A small image classifier, trained from scratch.
Data: trained on small charts drawn from random numbers, 27.9 epochs.
Rows from block 5 of a small image classifier, named by matrix and row number. Rows with one number belong to one neuron. Each number is 128 + 32 x the weight over its row's rms, rounded and kept within 0 to 255. All counts start at 0.
After each neuron's rows are labels from the 100 images, of 14848, where the neuron reaches its largest size: "strongest on" is what is common among them. Only what is clearly more common there than usual is listed. The data: small charts drawn from random numbers.
# gate: MLP gate (model.blocks.5.mlp.gate.weight, 640x320), inputs 214-319
# fc1: MLP up (model.blocks.5.mlp.fc1.weight, 640x320), inputs 214-319
# fc2: MLP down (model.blocks.5.mlp.fc2.weight, 320x640, transposed), outputs 214-319

gate.503 [120 232 151 140 108 118 115 105 131 131 223  69 142 144 114 142 171  62 130 161 164 135 144 114 177 166  86 150 110 153  54 148 186 176 153 156  99 121 113 145 115  99 124 103 121 155  86  98 135 155 168 137  98 135 154 142 130 188 123 117 114 135 132 143 145 142 114  94 136 139 161 138 112 136  70 208 140  67 121  53 143 164 159 116 184 102 100 126 160 119  92 111 124 146 142 118 121 131  78  71 106 102 115 116  91 168]
fc1.503 [104 175 101 154 140 116 163  88 174  94 164  76 125 113 131 163 158  95 138 157 180 171 177 163 127 165 111 124 157 155 122  86 127 146 167 144 176 137 125 137 129  97  65 175  90 138 100 103 170 158 221 159 100 150 164 112 122 138 147 157 101 126 139 109  90 156 154  95 144 111 108 156  95 124 133 123 164 116 142  90  58 153 106  89 159 128  98 106 125 118  86 113 121 119 145 111 141 118  45  98  88  91 128  96 152 118]
fc2.503 [106 152 167 200  98 173 165 142  98 113 149 172 100 120 137  65  68 145  48 102 163 108 175 162 162 113 141 166  91 110 126 140 148 120 110 116 130 137 124 125 149 127 177  92 123  88 161 146 115 154  96 112 182  80  86 171 159 155 147 128 109 118 119 110 167 183  68 139 156 140  95  92 121 119 183 163 116 158  84  81 122 161 151 143 109 143 127 111 106 186 161 117 159 100  99 140 121  76 118  99 139 169 126 126 115 134]
strongest on: horizontal bar chart

gate.138 [172 135 133 135 144 133 118  77  87  95 147  95 111 128 147 129 138 136 110 126 127 160 133  97 110 102  91 121 176 159 121 180 110 125 115 117 129 136 153 156  90 143 144  96 143 205 160 161 110  88  83 119 108 117 117  89 127 121 185 161 115 130 118 167 170  92 110 121 125 208  80 162 154 144  91 169 114  54 125 105 173  89 119 139 141 101 104 101 175 109 155 141 134  84  94 137 160  87 164  64  94 111 112  88 124 112]
fc1.138 [112 175 125 138  89 102 112 109  88 135 139  56 118  79  26 129 113 140  87 167 152  95 164 160 101 105 124 107  72 137 113 170 123  91 143 161 142 121 182 187 123 225 106 120 177 144 104 116 132 134  97 115  98 140 131 130 164 170 118 119 160  91 119 160 178  57 111 110 140 183 128 110 130 148 117 127 185  47 104  52 116 141 120 160 141 110 138  93 124 135 131 105 165 145  69 123 140 123 177 115 101 135 109 120  86 111]
fc2.138 [150 108 140 178 104 111 149 142  90  87 131 110  72 144 133 131 139 140  70 126 142 107 161 127 134 126 127 129 143 154 104  51 100 139  87 170 186  90 181  61 125 119 138  83 118 151 109 152 123 152 102  93 100  93 142  78  93  65 153  76 125 158 183 156 136 134 135 102  43 186 127 164  70 165 131 138  95 136 154 120  91 128 103 111  98 118 105  67 121  78 130 147  93 196 193 125 115  67  73 107  91 106 151 114 140  94]
strongest on: dip in the middle

gate.551 [107 187 137 128 165 155  92 166 116 178  58  99 136 121  83 115 199 108 129 111 125 123 146 161 139 130  77 212 199 126 141 151 158 152 109 106 163 108 175 181  86 106  71 202  86 161 153 131 167 222 102 115 174 108 157  59 106 157 135  90  77 121 166 130 108 108 152 163 162 115 145 108 157 155 165 109  85 135 126 151 103 136 119 147  98 170 126 135  73 111 154 105 102 154 131 145  97 195  89 113 156 100 170  55  93 126]
fc1.551 [129 133 164 165 129 133 130  43 155 160 106 158 146 129 125 142  89 136  98  62 100 131 148 172 134  95 170 172 126 143 107 107 130 132 153 162 127 131 128 192 112  48  87 175 131 115 167  95  99 183  95 158 188 100 171 125 115 123 118 137 103 119 145  48 102 148 137 120 138 143 138 145 164 152 161 115  73 217 185 140 172  93  99 119 126 111 170  89  95 159 143 171 162 100 149 100 160 175 143 135 176 170 132 165 159 105]
fc2.551 [ 91  94 110 114  99 138 142 153 136 102 114 110 187 182  93 118 119 191  73 110 124 163  75 148 171 139 194 107  92 160 148 134 147 175 127 106  87 125 125  99 185 172 147  93 107 136 146 170 112 136 196 191 123 163  91 112 159  77 113 158 124 154 151 122 109 161 111  95 181  65  94 145  86 181  93 128 105 111  74  54 160 172 117 137 110  70  87 175 141 105 137 156 109 147 182 193  91  96 170  81 106 108 143 144 115 113]
strongest on: peak in the middle; scatter plot

gate.521 [155 180 143 133 203 132 142 148 162 144 188 171 138  91 154 162  86 115  91  91 132 122 101 107  94 130 103 138 106 180  79 140  86 128 132 159 119 110 170 113 145 138 192  76 167  55 154  82 128  93 149 142 182  97 121 102 112  95 113 114 139 100 109 109 167  92 150 114 135 115 103 141 134 117 122 116 134 146 158 158 144 172 152 111  83 196 122 178 143 133 164  87 155 147 119 153 109 153 152 108 140 147 147  54 111 156]
fc1.521 [115 156 132 169  76 149 192 170  98 168 153 196 128 140 211 138  56 103 147  61 132 151  94 165 100 101  98 120 155 145 128 157  91 123 142  72 122  99 145  99 157 129 158  94  91  97 103  94 138 139  90 168 119  96 136 110  72 150 124 106 115 134  87 102  83 105 174 141 176 122 124 155 116  87 136 138 162 111 143 143 111 158 106 124  81 138 158 175 140 112 150 144  98 160  91 151  60 158  63 111 148 138  90 118 133  79]
fc2.521 [ 90 145 172 141 120 126 166 125 191  74 129 141 128 136 138  98 156 183 116 104 109 123 107 152 140 151  83 116 120 143 103 123 112 155 113 120 114 180  56 135 163 164  78 128  47 117 132 137 140 133 149  66 198 176 140 110 150 124 115 111  88 165 151 130 136 166 145 151 186 151 158  95 119  86  91 139 163 117  86 103 143  92 162  97 167 160 140 118  95 173 136 131 130 123 139 161 153 152 174 185 117 111 111 140 104 175]
strongest on: peak in the middle

gate.359 [146 170  76 145  46 161 154  84 153 115 143 200 161  71 130 139 138 117  81 183  94 154 181 102 121 123 145  98 151 149 153 123 144 141 168 107 119  97  62  88 136 156 159  87 160 102 134 183 173 131 164 126 154 126 106 140 119 105 107 167  87 110 147 165 107  53 173 158 163  83 145 143  91 113  95 158  90 125 135 102 150 113 119 135 206 131 116 132 110 101  97 148  58  95 124 162 125 131 166 127 151 199  91  81 208 102]
fc1.359 [ 90 176 103 179 174  99 116 191  58 116 113 122 100 125  59 157 142  67 144 125 133  76  83 107 151 116 125 125 110 169 103 169 106 161 175 148  98 167 167 149 107 142  93 146 123  83 129  58 114 120 138 118 139 131 161 121 132 129  97 125 110 116 158 124 153  89  96  71 145 115 110 153 144  94 123 127 150 149 165 134 139 174 156 113  94 103 167 152 163 150 164 103  90 155 101  73 165 109 150  76 141  35 190 116  93 104]
fc2.359 [139 149 108 191 116 156 118 133 109 141  80 182 185 139 148 136 143 118 113  96 159 189 139 152 116  91 122 123 156 144 102 147 143 125 171 138 158 141 136 151 182  55  96 106  52 128 107 134 141 153 138 183 139 176 106 156  98 142 117 168 125  77  97 125  78 100 170 214 170 135 125 107  82 126 106 150  90 113  93 129 123 140 152  95 112 123 155 131 192 121  90 170 125  85 172 140 140 139  91  94  87 124 144 118  93 117]
strongest on: heat grid

gate.263 [155 123 132 129 131 139 127 136 148 104  84  92 182  96 107 112  85 154 128 132 218 124 117 162 134  71 106 108 133 106 123  77 138 111 141 154  99 100 116 126 164 155 167  72 171 150 137 147 117  79 174  87 102  89 146 101 127 143 154 141  98 127 120  92 190 140 167 171 152  79 182 136 101 141  55 168  95  75 113 169 155 176 124 144 118 107 130 115 137  99  81 142 144 131 130 178 130 116 133 132 186 121 163 140 151 121]
fc1.263 [135 123 114 158 157 121 111 159 109 102 121  93 134 144  59 120  64 117 147 148 113 129 177 216 149  88 120 165 179 112  90  96 139  71 145 105 151 119 123 146 169 119 105  65 111 137 143 149 132  81 183 124 159 133 125 133 127 113 152 171  96 143 119 144 196 171 122  85 115  77 168 188 112 193 110 166 116 108 117 123 132 144  69 148 140  92  56 118 150  96 110 158 108 165 134 144 108 162 124 134 156 140 174  89 128 141]
fc2.263 [159 152 137 112 116 179 170 131 173 139  92 180 136 124 130 135 156 112  95  62  95 153 158 100 186 131 138  80 141 144 129 128 129 154 145 122 149 150 170  63 161 153 113 127  90 129 107 143 147 110 136 140 172 127 113 128 138 178 151  89  89 114 130 142 125 132 139 109 169 105  60 177 141  96 135 155 114 137 153 121  71 112 122 153 164 119 132 128 112 115 194 153 134 138 118 157 117 110 100  94 142 186 118 137 137  50]
strongest on: dip in the middle

gate.141 [161  99  99 108 168 178  95 119 144  76 120 180 132 126  70 106 136 143 107 131 140  92  92 115 114  67 130 164 141  91 108  59 141 110 126 125 147 133  65 152 119 194 102 103  78 124 126 114  72  74 113 102  74 124 146 188 115 146 112 119 155 139 131  85 162 104 122 165 134 205 124  87 170 113 105  75 118 107 123 127 114 104 112 134 144 195 101 163  79 119 161 128 148 108 152 123 112  75  99 164 115 134 127 155 151 108]
fc1.141 [143 132 178 163 102  17 118 102 118 105 114 114 169 141 151 135 154 114 169 144 115 111 129 120  75 158 144  60 100 123 167 139 125 109 132 129 149 110 174 133 113 129 138 102  58  91 100 155 137 156 154 110  66 141 104 125 123 132 117 131 177 131 156 126 144 128 130  73 116 146  59 167  47 155 174 129 160 114 116 118 139 118 103 116 158  58 147  70 111 117  81 135 148 133 114 139 122 184  98 137 159  64 159 125 119 126]
fc2.141 [147 187 194 121 134 141 123 153 128  77  70  86 115 124 179  77 121  96  95 126 143 167 130 110 140 105 165 133 134 220  91  85 111 108 131 118  94 137 101 134  97 160 102  80  89 162 138  76 154 142 126  92 136 141 162 164 175 155 134 141 107 161 117 104 137 127 161 174 129 162  91  80 170 141  80 125 146 178 169 126 155 142 107 127  97 209 125 142 136 141 104 154 139 177 130 152  87 106 158  61  97 149 177 179  93 149]
strongest on: heat grid

gate.110 [174 134 186  92 129 167 142 141 122 132 142 155 120  93  68  65 141 131  70 101 183 140 118 171 158 130 111 105 170 110 112 173 111 122 121 127  80  98 122 156 114  89 139 118 163 164 126 148 165 154  81 121  72 128 110 168 180 110 131  93 112 167 130 125 143 156 136 116 133 122 102 144 108 124 126  91 132 165 139 128  92 113 138 165 152 121 227 103  98 117 128 117 154 170 142  97 127 130  60 141 137  65 112 105 167 180]
fc1.110 [ 84 172 171 138  94 134 117 196 148 160 134 109 139 160 137 106 160 168 143 136 111  76  78 107 157 127 136  80 113 130 156 184 180 134 142 145 131  74 120 170 108 169 177 162 130 127 149 159 181 149 106  70  18 113 111  83 134 139  90 126  84 169 142 147 128 155 127 145 116  92 125 128 100  97  53  80 132 135  91 153 180 132 167 191  71 156 162 106 110 115  72 141 102  88  72 111 168 158  73  82 119  59 149 127 157 138]
fc2.110 [171 125 157  83 154 119 109  83  99 179 110 140  66 106 139 136 161  91 163 125 108 156 142 133 182 153 162  61 142  91 100  40 108 169 120 114 131 126 108 102 122 155 106 112 171 131 146 137 178 115 144  67 190 168  89 117 179 144 115 106 132 149 100 115 152 104 104 164 133 196 125 159 119 143 157 120 101 116 149 106 111 150 152  74 140 149 131 110 151 101 171 168 120  65 154 141 162  79 119 177 103 140 171  58 136  96]
strongest on: dip in the middle; heat grid

gate.449 [111 181 108 187  88 152 177 140 104 115 124 182 104 123 114  96 108 189 107  62 142 130  86 112 174 111 127 137  47 103 113 193 109 130  52 162 104 168 147 145 139 167 146 130 190 130  65 147 129 154 138  79 125 146  98  96 135 141  68 170  84  89 136 138 150 147  86 111 141  83 147 150 128 137 140 133 142  83 162 101  71 170 150 134  86  94 135 155 121 180 128 101  86 130  47 107 145 144 101 151 115 120 105  76 139 111]
fc1.449 [184 161 152 162 163 115 158 172 126  85 130 132 139 139 179 138 166 144 145 121 108  54 140  47 139 101 125 157  60 149 138 149  93 161 163 195 129 110 115 125 152  90 173  92 116 102 160 144 125 149 140 136 177  98 132 108 135 124  98 174 125 181 145  49 162 191 112 127  90 163 108 119 167 109 100  83  97  89 105 108 143 150 107 157 123  99 131 108  91 187 108 161  97 112  69 131 167  88 116 131 118 141 118 112 154 117]
fc2.449 [167 164  88 142 160  72 122 137 109 125 127 153 143  96 139 108 174 136 119 160 125 134 110 153  60 146 123 130 153  85 193 145 168 129 133 196 106 168 114 138 103 119 132 188 162 108 147 146 160 134 125 173 117  91 111 139 122 193 115 153  88 123  98 106 104  91 177 146 180 121 162 126 144 148 136 157 163 171 142 108 194 105 104 105 140 137 109 122 101 132 173 117 128 130 131  97  83 155 111 120 131 105 109 148 126 141]
strongest on: dip in the middle; bubble chart

gate.88 [156  99 178 102 128 159 175 136 161 116 114 180 133 172 134 136  96 170 119  65  72 151  81 121 109 111 130 126 128  51 111 171 137 126 151 163 107 183 124 115 139 132 153 122  61 107 177 162 110  70 224 162 115  94 166 140 131 135 154 149 164 132 156 139 209 138 137 163  83 143 128 127  99 139  93 149 101 127 122 100 198  92 143 101  83 141 146 142  99 118 136 113 155 127 158 158  97 146 145 106 100 137 146 165 108 103]
fc1.88 [151 136 172 199 105 157 146 180 198 155 105  63 138 168 125 129 103 141 134  91 146 126 121 117 110  74 142 128 122 113 153  99 118 107 114 150 102 135  98 204 144  74 148 138 109 150 145 144 120 138  82 175  57  63 174 115 147 150  63 135 174  92 130  90 208 143 110 134 125 208 180 199 105 155 127 146  84 135 117  77 130 107 149 114 129 130 119 158 130 131 173 164 154  92 161 154 144 133 144 123 130 168  45 135  86  63]
fc2.88 [110 143  89  73 172 148  77 121 228 144 167 136 115 111 146 127 124 149 163 170  67  91 133 107  90 147 136 125 119 106 105  98 132 232 114  91  78 101 187 178  96 139 114 142 178  45 142 128 169 107 101  99 196 169 107 195 107 169  83 147 111 171  74 134  79 156 143 111 130 120 165 133 139 100 170 142  84  95 178 121 104 111 131 144  59 142 170 140  68 133 123 159  68 112  76 125 111 126 187 130 119  87 144 123 129 129]
strongest on: horizontal bar chart

gate.42 [112 160 114 106 116 126  88 154 142  78 117 126 147 120 178 133 152 171 125 151 123 111 131 100 169  86 175 162 122 151  83 166 146  84  75 140 108 158 166 141 128  90 107 106  76 141 118 156 116 110 135 111  89 154 128 107 118  95  86 158 115 116 128  92 123 137 167 156 158 166 129 143 122  79 138  48 132  98  99 170 137 193 150  84 140 114 114 155 114  91 128 130 120 181 125 205 107 147 156 114 174 140 136 146 103 151]
fc1.42 [164 146 157 110  35 205 139 113 170 100  95 125 141 154  87 160 109 156 115 123 128 126 159  66 118 139 114 191 143 115 132  89 149 158 150 106  83 110 113 142 175 174 145 153 112 101  75 101 156 206 118 116 124  65 160 171 161 122 126 119 107  99 161 153  32 186 151 124 139 114 103 114 130 123  68 128 120 116 160 129 141 152  88  98  72 143 138 161 123 114 130 153 131 178  78 101  95 107 113 112 182 101 142 144  84 152]
fc2.42 [163 135 177 121 131 106 151 209  87  76 135  92 116 117  67 161  87 130 104 168 182 132 160  98 118 166  99 136 156 121 131  65 112 156 124 110 150 145  91 155 156  97 100 131 165 125 119 139  90 115 110 166  84  85 124 152 135 176 142 151 103  74 157 154  97 174  88  99 182 152 209  89 121 106 182 137 135  94 176 177 159 142 161  79 152 177  85 168 110  44 143 119 122 159  79  68 133  89 117 192  61 183 126 157  80  54]
strongest on: peak in the middle

gate.7 [177 141 123 133 125  87 105  90 124 164  80 133  94 179 131 120 165 111 109 113 174 158 100 146 163 145 156 121 118  60 153 146 154  93 134 151 131 153 149  57 148 150  94 117 132  94 118 157  94 132 186 138 133 106 120 122 135 145  64  85 142 168 137 164 151 142  90 132 113  77 148  53  56 152 114 104 112 134  72 155 142  80 107 108 128 120 101 145 149 168 109 134 163 109  75  92 127 202 119 143 183 114 107 154 140 131]
fc1.7 [ 75 155 142  92 175  99 173 136  60 112 130 148 112 161  90 201 149 110 150 173 118  99 130 106 188 100 117  97 123 134 123  85 108 109 179 125 127 169 166 176 134 106 162  42 123 123 102 115 170  72 123 178  96  76 133 176  97  65  74 187 136 145 150  18 112 129 101 138 135 128 162 133  69 180 160 105 108 134 159 149 136 153 152 101 131 109  99 137 121 159  72 128 124 124 105 123 138 127 120 106  92 112 137 135 109 112]
fc2.7 [135 113 138 122 144 105 132 122 207 192  97 101  98 126 158  77 129 132 127 126 156 185 117 132 102  81  75 161 130 135 133 173 130 100 139 115 136  97 127 183 177 107 111 136 133  75 138 193 183  76  82 140 133  89 130 177 148 130 147  90 108 161  96 163 165 104 146 161 169  92 109 119 116 154 129 151 177 144 113 150 137 171 142 113 160  80 140  95 109 182 101  90  82 156 155 102 131 122 145 154 128 157 125  78 136  83]
strongest on: dip in the middle

gate.266 [110 100 135 135 131  96 153 161  94 130 146 165  93 134 146 143 106 127 112 145 110 120 113 152 113 109 113 134 167 141  83 156 128 150  79 138  70  96 113 193 103 201 106 129 130 163  92 142  95 152 158 123 105 140  76 144 141 147 160 105 154  79 131 113 173 118 137 114 159 115 102 148  94 139 132 121 160 125 195 167  55 163 194 143  98  92 121  98 176 143 103 199  93 156 112 119 104 162 170 114 128 101  95 115 209 211]
fc1.266 [171 150  89  74 136 124 141  95 184 173 108 129 124 144 146 181 140  62 143 143 120  89 165 133  97 129 153 108  90 123 121  86 166 111 116  77 141 135  80  93 158 107 131 100 138 144  91 127 115 141 144  97 173 106 182 131 177 111  50 115  77 126  93 132 130 147 100 185  36 151 133 172  90 100  89 109 174 125  96 120 165 132 125 178 114 103 115 154 160  87 126  87 132 132 193 101  94 149 143 111 110 188 106 143 107  83]
fc2.266 [133  62 154 113 121 110  92 223 101 112 101 117 116 123 172 140 223 126 149 148 126 128 148 183 190 114 169  97 136 165 140 115  79 152 117 181 129 113 115 166 148 187 115 139 176 124 113 187 125 127 147 112  77 159  85 117 123 135 178 117  91 136 159 136  96 143 179  75 131 168  88 137 160 119 123 192 112 141 129 105 169 188 151 104 141 134 131 125 131 189 117 104 111 150  93 157 169 115 124 113 123  60  96 165 167 151]
strongest on: heat grid

gate.583 [142 162 129 109 138 121 129  68  78  77 121 153 177  67 177  59 168 124 111  97 149  93 164 169  88 141 157 187 146 128  93 144 145 123  90 144 130  82 106 211 176 129 108 166 137 167  99 100 117 117 119 127 189 111 186  82 155 143 145  83 125 130 111 120 161 142  54 106  97 103 108 132 118 134 204 133  92 156 100 119 145 121 113 134 109 103 161  93  72 156 125 110 199 168 158 114  96 120 172 165  69  86 137 165 103 129]
fc1.583 [ 70 149 142 148  72 118 158 126  97 112 132 235 121 200 141 158 138 175 187 121 156 105 144 111 109 127 135 143  90  83 125 116 126 133 112 200 111 101 158 142 114  53 155 119 169 143 119 121 153 113  80 138 142 102 167 116 129 120 123 173 149  97 175 171 164 111  61  99 140  88 105 149 140 125 171 164 109 152  97 124 152  77 117 160 121 103 137 138 146 106 151 108 125 175 211 163  99 110 207 132  94 206 148 122 110  97]
fc2.583 [123 144 144  93 140 144  85 111 144 140 141 173 128 157 112 115 109 105  86 168 114 147 122 165 139 114  81 194 149 139 135 109 102 134 142  64 127 161 192 133 125 138 171 130 103 162 163 169 130  78 119 144 107 159 107 142 125 136 175 128 189 129 145 133 102 119 165 144 121 129 127 140 108 131 121 101 157 131 186  51 130 167 113  90 154 184  99 161 157 117 130  89 127 176 120 155 147 128  83  19 149  73 109  79 172 182]
strongest on: peak in the middle; dark theme; bubble chart

gate.506 [185 129 110  86 162 172 177 126 132 141 116 118 128 159 147 129 122 127 151 169 173 126  88 137 171 135 139 101 154  75 111 135 134 126 144  78 100 130  81  71  89 152 116 145 119  93  91 104 117  97 132 135 141 122 128 139 155 107 128 131 131 113 114 120 142 179 117 110 100  56 135 160 126 118 116 103  95 139 138 144 154  96 152  98 197 119 116 123  98 105 141 135 110 124 131  99 143 170 135 168 162 105  45 165 154 103]
fc1.506 [ 73  95 140 150 110  95 160 120 108  76 166 176  83 151  78  63 200  92 131  95 114 123 148 137 152 127 121 164 131 134 144 113 173 114 154 179 157 172 128 141 165 157  99 112 174 176 174 175 114 149 126 142 124 143 123 108 145  65 109 161 135 165 164 121 110 119 102 147 116 145 106  56  95 108 103 102  80  87 124  99  95 157 107 159 124 127 172 176 154 115  45 141  90  91  83 147  45 126 132 156 136 153 149 162 115 196]
fc2.506 [158 107 111 178 133  99 193  97 145 108  37 104 128  96 119 135 104 157 149 113 132 124 135 122  86 127 148 143 136 141 139 114 175  98  75 125  68 122 137 104  73 133  86 151 108 135 208  70 159  91 170 150 138 163 129  89 101 144 133 114 148  84 125 144 139 132 142 135 146  76  53  95 188 154 117 118  88 116 116 130 156 140 142  26 151 143  49 124 140 148 129 136 134 178 152 132 174 143 124 109  72 100  84 164 110  70]
strongest on: heat grid

gate.53 [159 150 128 137  76 145  95 185 120  79 124 102 162 155 124 130 126 120 145 126 133 114 127 108  65 130 126 110 120 111 122 145 141 152 138  65 121 128  94 195 119 131 167 123  74 149 179 103 128 173 121  90 128 174  85 142  78 101 135   0 134  41 115  93 117 165 162 107 129 169 115  89 148 171 111 116 134 161  78 115 109 138 147  87  60 115 118  96 132 139  93 123  90 104  80 176 133 123 141 120  86 196 168 113 138 166]
fc1.53 [133 128 157 110 177  99 144  35 165 133 164 122  81 141 141 103 111 113 147 137 153 117 110  81 210  75 165 139 123  75  98  95 109 114 149 151 116 176 156  80 123 200 103  64 119 113 165 205 113 124 100 121  97  93 152 127 143 124 106 255 124 172 176  91 106 130 120  90 204 121 163 140 132  93 120 112 100  93 170 191 162 109 240 132 139 140 133 105  69 116 141 124 178  96 157  90 104 143 104 123 173 123 144  96 129  99]
fc2.53 [ 77 153  70 114 103 168 125 191 151 156 110 131 162 133 168 137 208 148 154 140 137 144 161  90 102 112 100 152  80  99 116 147 152 162 108  71 131 173 135 138 123 108 146 127 132 121 135 124 133 114  78 165 118 202 174 129  96 125 144 104 139 253 155 177 120 119 136  77 100 129 126 116 107 140 130 167 133 132 158  74 135 147 105 137 129 150 114  98 120 117 139 123 119 169  16 125 148  82 151  61 108 152 130 148 116  93]
strongest on: peak in the middle

gate.490 [212 105 186 103  90 104 194 111 149 131 108 151 104 173  97 165  90 141  86  98 148  96  67  95 130 121  80 124 160 132 128 136 136 115 185 111 131  98 146 138 150 135 167 137  91 159 136 135 119 103 155 130 112 131 122 116  98  89 132  78  83 118 103 131 172 145 171 122  84 108 130  81 134  32 131 143 134 105 121 171 177 120 144 140  61 185  70  94 134 102 154 149 136 110 137 173 154 143 180 132 127 119 148 108  85 162]
fc1.490 [170 114 169 170  86 100 183 211 132  77 124 175 133 159 143 176 136  99  57  96 145 145 144 120 137 145  98 135 120 110 123 120 159  99 179 213 127 123 123 104  77 121 146  60  94 151 163 117  67  89 169  95 125 154  98 177 167 104 116  91  95 135 147 161 147 174 173 161  88 154 160 103  62  82 142  92 185 122 114 129 101  89 197 187 176 132  71 137 168 109 133 151 154 106 121 123  85 131 156  64 163 155  80 128 106 158]
fc2.490 [143 107 144 102 170 161 134 100 158  76  91 111 105 158 171  77 123 141  93 129 121 204 136 119  96  25 172 139 152 151 149 143 161 137 107 170 119 106 128 127 157 208 151 165 171 158  83 127 100 113 136 135 153 107  89 142 109 160 123  86  88  94 209 126 130 124 118 168 124 152 109  53 164 112 150 140  88 232 131 125  93  92 127 130 112 163 157 115 124 129 140  99 131 115 120 167 127 186 103  90 114 140 127 120 138  89]
strongest on: heat grid; dark theme

gate.584 [ 79 123 138  97 113  91  87   0  82 138 117 126  82 141 197 127 127 115 110 129 100 104 133  67 153 158  76  79  89  91 162 127 139 181  83 133  98 135 140 183 136 170  92 150 133 153 170 152  76 179 112 152 164 116 143 101 102 176 114 203 132 120 136 170 162 143 112  81 149 126 114 100 113 145 132 141 123 126 119 134 160 127 176  95 139 143 142  99 109  81 124 135 152 104 167 179 109 131 143  98  89  90 139 116 102 168]
fc1.584 [153 164  76 145 117 138 128 232 178 175 133 161 109 126  92 121 149 125 129 132 130 140 150  94 101  82 139  57 113 107 129  94 109 140 186 149 130  78 149 114 214  94 145 120 113 152  85 109 105  69 132 122 146 156 110  92 172 152 146 105  97 136 150  77 119 142 118  85 119 102  84 162 151 124 109 131 103 103  93 106 118 138  77 105 128 142  74 117 119 181 131 114 144 139  55  75 118 156 134 180 185 159 166 154 131 113]
fc2.584 [ 49 163 115 130 104 186 124 192 134 168 174  78 126 160  64 102 148 179 112  80 132 128 194 144 140 110  91 146 129  98 132 199 123  76 114 173 112 112 171 159 130 117 116 103 108 134 124 111 176 137 157  81 158 172  95 126 189 195  57  83 148 110  98 148 140 102  91 160 146  81 133 169  92  93 132 120 147 170 134  99 144 100 104 111 154 157 155 136  85 133 120 154 133 143 142 191 175 114 135 117 121  90 115 119 142 122]
strongest on: horizontal bar chart

gate.514 [ 87 117 161 153 123  87 154 140 115 113 110 137 103 149  97 155  74 118 152  77 105  39 181  90 147 114 115 130 108 143 156 129 155 125 135 105 115 146 200 162 148 127 106 119 136 120 130 161 133 140 102 196 149 121 125 138 116  85  85 113 121  54  98 161  40 177 181 112 120 153 115 156 163 181 161  97 184 177 127 173 126 169 175 148 167  86 129  99 164  85 102  89 116 124 100 119 168 191 162 154 115 152 106 131 108 142]
fc1.514 [145 120 193 171 216 162  92  55 152 132 120 179 156 120 150 193 145 125 133 118 129 123 176 161 118 130 171 125 100 174 115 111  91 107 145 101 109 117 183 142  89 114 145 105 166  94 111 104 121 112 121  33 178 128 121  83  70 125  74 135 139 191 100 152 139 118 148 152  99 110  83 104 171 199  67 157 121 151 115  99  90 109 175 140 122 137 105 116 135 109 123 148 134 141 101  98  47 137 102 190 197 118 111 142  97 130]
fc2.514 [156 167 110 145 146  97  88  60 110  92  99  65  40 136 166 111  94 122 193 140 124  78 161 102 141 126 188  50 124 133 160 134 104 137 140  59 109 152 108 150 155 151 122  85 119  97 163 159 141 112 155 168 148 180 130 148  89 153  88 121 136 189  83  84 141 133 112 122 138  69 149 159  92  80 104 149 112 140 139 128 177 168  94 154 193 100 132  97  97 142  89 135  99  81  98 124  90 121 158 194 128 126 153 100 107 125]
strongest on: peak in the middle; area chart; histogram

gate.66 [139 120 108 110 156 117 179 146 120 212 111 148  96 108 116 157 110  93  56 129 148 106  64 128 115 163 143  84 119 106 105 146 139 149  90 176 128 158 106 127 105 107 163 164 141 137 166  99 149 151 131 132  91 136  52 147 143 131 164 216  59 159  96 141 160 152 146 155 123 142 121 130 115 130 127 125 106  93  64 100 114 153 117 101 167 211  83 136 121  95 122 109 172 113 123 167 136  72 105 124 126 193 130 106 114  92]
fc1.66 [133  90 145 101 171 107 183 157 127 189 156 147 124 103 171 158  89  91  77 101 121 125 103 147 123 110 139  94 146  96  65 103 120 157 137 162  92 153 103 124 101 140 139 132 146 134 134 100 132 172 112 126 127 149  70 187 115 152  98 180  45 144 119 115 176 153 162 139 165 148 133 133  93 152 125 114 117 113  65  85 137 132 153 113 156 200  90 127 158  89 145 115 169 159 111 138 151 118 126 138 157 128 151 140 154 127]
fc2.66 [104 147 121 147 116 172 116 151 173 186 192 131 143 140 103 119 161 168 139 121 205 130 148 166 127 111 151 110 104 158 115 172 136 171 110 115 144  98 141  64 118 109  97 161 109 109 122 113 150 104 124 147 159 111 200 130 104 116 100  30 153 114 124 115  70 161 144 171 129  94 138 130 129 184 159  88 104 121 189 114 138 115  78 119 124 131 133 123 100 138 143 141 112  93 109  27  90 148 143 116  77  40  84 112 140 135]
strongest on: heat grid